From a checkpoint of a small image inpainting model.
Model: 5.24M parameters, 32-pixel images, norm groupnorm, activation gelu, widths [48, 96, 192, 192].
Data: trained on dead-leaves pictures: piles of overlapping shapes, 145000 training examples.
Rows from block 14 of a small image inpainting model, named by matrix and row number. Each number is 50 + 10 x the weight over its row's rms, rounded and kept within 0 to 99. All counts start at 0.
After each channel's rows are labels from the 100 images, of 14848, where the channel reaches its highest value: "responds to" is what is common among them. Only what is clearly more common there than usual is listed. The data: dead-leaves pictures: piles of overlapping shapes.
# conv: 3x3 conv (model.decb.0.1.conv.weight, 192x192x3x3, each kernel summed), inputs 128-191

conv.153:58 51 55 50 55 49 58 51 53 54 54 60 65 53 55 56 48 68 55 45 48 77 50 41 47 47 42 61 42 62 40 41 47 45 81 51 48 42 33 48 56 56 53 66 71 62 58 46 50 55 53 57 51 54 54 53 52 75 53 58 62 49 49 49
responds to: pastel

conv.163:54 55 52 61 45 49 56 42 52 55 49 59 58 52 55 55 46 43 64 34 51 59 41 52 43 45 50 49 38 41 45 44 36 47 55 44 39 33 42 43 53 54 60 51 48 52 51 59 47 62 64 72 61 56 61 54 65 50 64 54 53 56 57 44
responds to: pastel

conv.58:58 48 41 50 62 50 60 49 57 63 40 51 49 53 52 43 36 38 53 34 37 57 42 43 28 42 28 61 30 77 32 35 38 38 40 40 23 30 41 30 59 52 49 64 55 51 66 54 63 56 56 56 61 54 57 58 59 49 62 59 60 48 57 51
responds to: pastel

conv.37:58 56 50 60 34 45 45 61 42 35 68 45 48 45 59 61 64 50 49 46 28 36 37 39 51 63 56 46 61 52 56 59 48 57 59 44 52 54 66 49 36 49 56 37 62 45 57 61 63 72 60 68 43 64 64 57 53 37 44 42 42 62 52 62
responds to: dark

conv.131:45 51 54 62 59 51 45 49 57 52 57 57 51 54 55 57 42 51 33 49 48 36 31 43 39 51 43 51 42 60 49 49 40 45 40 40 44 33 45 46 44 52 56 63 50 57 68 65 55 61 52 61 69 55 59 58 68 55 64 64 52 55 52 61
responds to: pastel

conv.183:60 45 52 50 55 48 62 56 53 58 52 56 61 49 48 50 45 46 51 44 51 68 54 55 42 39 40 71 46 63 45 51 47 46 63 52 45 34 47 49 70 54 51 61 61 49 70 58 47 48 55 50 70 53 59 60 55 74 64 59 53 56 54 57
responds to: pastel

conv.188:44 37 51 46 40 56 48 48 52 78 48 49 66 52 63 39 54 71 49 57 51 62 43 50 48 42 49 63 51 54 46 45 46 42 76 57 38 48 45 57 62 46 48 68 60 59 71 34 49 56 41 51 41 58 51 44 48 62 62 62 53 44 44 36
responds to: pastel

conv.165:45 46 55 57 60 52 49 50 51 75 55 54 42 55 62 41 60 48 59 47 28 54 42 46 37 52 54 80 50 64 44 51 32 45 50 39 44 36 48 44 60 55 58 63 68 64 66 48 61 61 56 53 51 64 51 48 50 50 67 56 58 57 53 53
responds to: pastel

conv.11:49 49 44 51 62 49 45 53 49 80 36 53 56 44 49 53 41 57 39 42 46 59 39 41 44 40 37 55 42 62 38 40 42 44 66 44 43 34 38 43 61 56 48 81 61 60 72 56 58 53 53 46 63 55 54 50 53 50 56 65 56 54 48 52
responds to: pastel

conv.85:50 52 49 54 51 56 47 47 56 63 45 53 47 51 47 51 48 48 49 46 48 65 35 48 38 45 36 50 39 71 40 40 32 45 56 61 36 35 43 41 57 57 65 76 63 67 77 58 54 50 60 58 68 57 64 51 64 68 59 49 55 47 60 61
responds to: pastel

conv.4:58 57 46 60 45 53 40 45 55 39 66 38 50 55 59 64 51 56 61 45 44 46 36 53 40 57 44 60 48 61 43 43 40 53 54 41 36 56 48 49 38 48 51 65 51 50 70 59 53 53 60 50 69 55 56 61 56 64 51 51 56 48 47 42
responds to: pastel

conv.86:51 47 42 52 72 45 56 57 51 67 45 53 44 47 55 45 50 53 20 44 48 73 51 48 36 44 29 54 50 89 39 38 51 47 56 57 36 61 52 54 36 51 46 59 41 51 69 43 59 54 51 43 63 53 49 52 46 64 54 51 47 51 45 62
responds to: pastel

conv.38:47 46 50 46 35 40 50 46 57 51 58 67 60 48 55 46 45 30 57 57 52 59 47 63 37 36 49 29 31 32 54 68 41 40 45 35 52 48 48 61 41 57 41 41 67 56 47 42 56 44 53 57 62 68 56 40 39 34 52 69 48 46 45 44
responds to: grey

conv.116:42 53 54 50 48 45 49 62 58 41 64 41 44 46 61 45 62 73 60 66 63 57 69 59 69 70 75 59 72 51 67 74 66 43 45 57 74 58 76 59 41 42 44 38 42 32 42 50 57 47 41 42 51 49 37 52 40 43 50 47 42 60 56 43
responds to: dark

conv.189:56 55 56 52 54 55 52 61 50 70 52 54 64 57 55 57 46 42 70 48 48 73 58 42 43 40 44 55 44 63 43 47 40 48 50 50 46 43 45 50 67 50 54 74 51 52 61 55 64 52 55 57 56 48 57 47 57 68 69 58 49 54 56 57
responds to: pastel

conv.13:47 52 51 53 52 50 54 46 49 69 54 55 54 52 53 52 43 52 64 39 47 71 46 45 54 41 48 63 39 66 44 46 48 48 54 38 41 41 41 51 59 54 45 63 55 50 93 52 47 54 47 55 63 55 53 55 47 61 76 56 56 49 46 51
responds to: pastel

conv.87:50 50 58 56 59 57 50 54 61 87 50 55 54 61 47 52 43 48 39 45 40 48 40 46 35 45 46 56 48 57 43 41 46 43 60 51 34 41 50 44 76 61 56 53 57 60 74 46 54 63 46 61 73 45 48 47 57 54 60 60 52 49 45 58
responds to: pastel

conv.16:64 60 44 55 51 54 58 49 54 52 42 68 61 57 47 50 32 71 39 46 44 64 45 50 59 50 45 61 33 67 37 62 39 51 61 56 46 39 43 57 61 54 61 78 47 45 73 52 44 45 55 52 38 54 61 54 55 59 55 58 53 61 71 55
responds to: pastel

conv.169:37 53 46 50 42 41 55 51 53 52 34 40 61 40 47 37 67 59 70 57 59 50 63 60 52 45 59 41 54 65 66 52 46 53 63 55 46 36 63 59 46 46 39 25 49 33 50 35 47 32 44 38 54 48 44 45 49 50 47 40 32 43 46 45
responds to: grey

conv.171:37 50 46 51 50 47 51 41 38 49 45 58 59 59 53 44 64 74 39 70 56 67 52 52 66 74 62 67 66 64 66 67 53 57 49 50 51 73 72 58 41 56 51 66 51 64 49 46 46 54 27 47 49 57 47 59 39 68 42 43 53 39 42 29
responds to: pastel

conv.63:60 60 43 52 46 50 69 43 47 72 44 45 36 46 47 51 43 41 40 42 54 80 47 53 42 46 45 51 46 93 46 55 43 38 38 49 46 44 26 43 56 61 37 55 67 55 58 44 51 64 58 50 63 55 47 48 59 43 34 55 51 51 47 48
responds to: pastel

conv.150:51 50 57 52 36 49 54 48 51 59 58 60 37 55 55 40 50 46 59 39 65 39 49 54 30 20 45 41 26 31 46 44 34 57 33 56 19 26 32 47 50 55 64 62 60 50 18 58 53 49 53 60 45 53 58 42 52 43 30 52 50 49 45 50
responds to: pastel

conv.103:55 46 56 61 55 52 53 53 54 45 47 54 60 38 48 46 61 28 41 63 58 51 54 52 61 68 53 31 46 57 54 55 61 54 61 54 54 54 46 61 46 45 67 42 47 52 47 50 42 60 49 48 40 56 38 45 54 43 51 26 56 50 50 53
responds to: pastel

conv.91:52 50 50 55 61 48 50 50 48 67 53 60 63 49 62 50 50 47 53 49 44 71 57 49 64 54 53 62 54 56 56 57 53 55 64 44 52 61 57 48 57 44 60 60 63 59 82 49 48 48 45 52 53 56 43 60 47 70 68 53 51 39 46 55
responds to: pastel

conv.74:55 43 49 50 42 50 43 38 50 57 47 45 53 42 51 47 58 66 44 65 57 70 66 65 63 73 75 69 65 57 62 63 65 50 60 59 51 63 67 59 34 43 51 57 38 45 62 38 49 47 39 50 62 42 46 38 49 50 58 46 49 36 45 51
responds to: dark

conv.149:59 45 54 51 54 58 58 41 44 57 48 54 58 53 62 52 49 38 48 45 46 65 47 49 36 42 49 72 42 50 41 47 46 47 35 40 29 40 45 44 48 57 60 52 63 59 75 48 55 55 59 52 48 65 53 58 51 53 64 63 60 49 50 57
responds to: pastel

conv.70:45 50 48 50 46 56 40 31 47 67 48 46 49 42 60 54 67 50 34 76 58 46 55 64 69 82 68 51 70 56 55 76 74 68 65 63 72 69 66 61 38 49 47 55 63 51 26 45 40 47 49 63 52 53 45 46 54 48 52 42 47 46 42 47
responds to: dark

conv.50:50 51 47 50 43 55 55 52 63 68 60 48 60 57 57 62 43 45 63 38 43 58 25 48 43 43 41 60 42 66 39 48 48 46 65 41 47 39 45 48 72 64 48 71 45 48 74 53 46 52 45 58 65 56 60 48 54 59 52 75 62 51 51 52
responds to: pastel

conv.95:42 48 48 43 64 50 56 58 57 72 38 53 53 58 50 46 32 47 40 49 47 52 48 40 41 40 34 53 39 61 34 34 43 40 55 44 27 15 30 40 49 58 57 57 49 53 60 48 54 41 46 50 44 45 43 55 54 56 36 58 51 48 58 46
responds to: pastel

conv.96:44 45 52 51 78 51 52 52 47 74 56 58 51 51 45 59 40 48 39 44 42 61 30 47 39 40 41 57 44 62 39 51 59 51 54 33 42 53 43 61 57 47 43 64 57 49 81 48 46 55 44 45 59 60 49 70 43 60 57 50 53 54 57 46
responds to: pastel

conv.173:31 51 47 53 48 46 52 40 38 55 34 45 68 51 40 50 55 59 60 40 64 48 53 47 45 40 43 42 33 75 48 45 44 56 51 61 42 24 43 56 38 41 45 36 39 44 66 58 40 36 49 29 40 41 51 65 43 48 60 35 52 41 45 42
responds to: grey

conv.151:46 59 43 53 65 53 47 42 56 52 56 65 59 48 53 62 56 56 54 43 68 58 51 49 48 47 43 60 55 64 46 56 43 43 52 35 46 45 57 39 63 46 50 58 53 57 55 60 55 58 55 45 65 60 51 60 49 78 78 57 54 43 56 58
responds to: pastel

conv.170:38 44 36 39 60 53 54 48 48 59 44 45 38 59 37 50 48 46 37 36 49 37 40 57 39 42 30 49 36 37 19 53 38 35 53 64 38 26 41 42 47 33 63 36 58 52 56 51 49 31 46 54 49 41 51 58 44 57 46 48 48 47 57 50
responds to: dark

conv.79:60 54 53 49 63 60 59 48 46 65 56 65 62 57 53 48 46 58 70 46 48 61 53 55 46 50 49 82 45 62 45 48 43 44 59 54 48 43 50 55 64 48 44 73 66 59 77 56 49 50 55 49 62 58 50 59 56 68 66 59 55 52 48 57
responds to: pastel

conv.39:48 55 56 55 55 52 55 52 54 52 46 59 51 57 57 54 52 41 55 46 44 55 51 45 52 54 51 65 39 65 42 49 46 49 61 38 50 40 38 43 54 52 49 59 55 47 67 53 59 46 58 47 53 56 52 58 53 60 66 47 52 64 59 56
responds to: pastel

conv.125:45 50 47 60 37 57 51 46 61 81 59 54 63 49 59 62 46 34 34 45 39 48 35 35 47 39 43 45 51 64 36 52 58 45 62 43 41 36 43 30 38 55 63 66 63 58 61 49 50 53 59 55 62 62 48 51 45 63 62 60 63 40 46 57
responds to: pastel

conv.105:38 50 60 48 69 52 42 56 54 64 67 46 75 48 54 49 38 46 59 41 48 61 51 44 44 42 35 80 41 68 45 36 47 55 67 44 51 49 59 57 57 46 51 51 43 48 90 55 55 51 52 49 62 37 48 51 54 76 44 43 56 54 51 61
responds to: pastel

conv.57:54 56 55 55 66 49 65 48 52 65 46 55 59 53 56 48 37 48 32 37 50 56 43 47 46 36 29 65 34 60 41 49 33 43 62 48 32 25 41 42 62 54 63 63 56 57 61 55 52 54 55 57 56 57 56 60 54 62 59 56 57 59 60 53
responds to: pastel

conv.40:52 52 54 55 50 60 46 58 49 49 56 60 62 50 47 55 41 48 52 47 48 70 45 47 45 40 40 46 39 40 39 49 48 45 66 35 41 39 34 44 68 62 60 68 63 51 73 55 57 64 62 54 61 56 61 48 63 54 57 66 60 53 53 50
responds to: pastel

conv.133:45 38 57 47 40 52 47 54 62 34 60 58 62 48 56 48 62 58 41 55 37 36 57 40 45 56 39 47 60 36 51 35 38 50 67 46 41 39 45 43 52 49 44 44 57 50 37 40 68 62 43 51 69 63 44 41 50 44 56 54 60 51 46 44
responds to: grey

conv.55:50 44 57 53 59 48 49 55 43 70 36 51 57 55 49 47 47 48 65 40 49 58 38 53 29 28 39 46 44 70 45 38 40 42 66 49 21 37 33 50 61 54 56 63 58 58 70 48 51 47 45 56 64 56 54 56 51 60 60 64 50 43 43 56
responds to: pastel

conv.72:53 45 48 46 50 49 56 53 47 25 61 36 46 42 49 49 53 37 59 46 60 34 47 57 47 35 53 30 30 48 49 35 41 46 42 50 34 49 27 35 32 68 48 41 47 42 32 57 56 71 69 62 38 51 63 64 58 44 52 61 55 59 53 59
responds to: pastel

conv.117:53 48 53 53 58 51 55 55 54 70 54 59 60 49 60 50 44 47 51 49 49 76 48 43 45 46 52 60 40 66 49 53 46 53 62 53 43 45 46 47 62 51 61 67 49 60 68 45 53 51 57 61 60 56 53 59 43 55 66 55 58 56 49 48
responds to: pastel

conv.88:56 46 61 58 54 47 52 55 47 65 56 49 46 57 41 58 51 46 54 51 48 64 69 49 46 32 45 49 63 56 60 36 45 38 53 47 39 46 52 42 70 52 53 49 59 47 63 50 64 53 49 42 62 48 49 63 45 62 52 65 55 51 51 52
responds to: pastel

conv.47:35 38 55 40 67 49 50 47 49 33 51 45 52 58 51 37 53 41 32 50 59 38 64 55 39 52 38 44 35 34 46 54 37 49 42 52 39 38 45 50 44 44 54 40 47 41 28 40 43 55 53 45 45 46 39 51 56 47 48 37 51 18 42 51
responds to: grey

conv.152:59 50 47 47 56 48 61 52 49 62 56 59 65 52 55 58 48 59 57 56 53 79 61 43 47 51 49 63 58 77 51 48 60 55 67 58 46 53 53 50 61 48 53 62 52 58 88 50 53 50 54 53 48 56 48 54 44 53 63 47 51 40 52 60
responds to: pastel

conv.14:30 48 36 44 50 42 49 48 46 46 36 52 45 37 34 47 44 48 18 49 60 52 53 48 36 36 36 49 53 44 46 38 36 51 56 40 27 47 42 44 53 58 49 46 61 51 29 36 38 46 47 41 37 45 47 35 50 55 53 50 43 34 40 51
responds to: pastel

conv.61:53 49 60 51 51 53 51 46 50 76 40 53 62 49 54 50 32 51 51 43 40 79 32 38 39 33 39 62 30 60 44 37 53 43 54 36 29 35 38 39 61 51 54 71 50 59 83 52 59 61 44 53 50 50 53 50 55 60 51 59 62 50 55 52
responds to: pastel

conv.0:52 56 57 48 51 55 56 56 53 75 51 51 57 55 56 53 37 54 64 46 40 54 49 38 41 43 36 65 40 57 48 52 34 42 63 41 31 31 44 44 67 60 57 66 40 57 74 58 55 51 53 50 52 46 51 51 55 65 62 50 56 49 59 56
responds to: pastel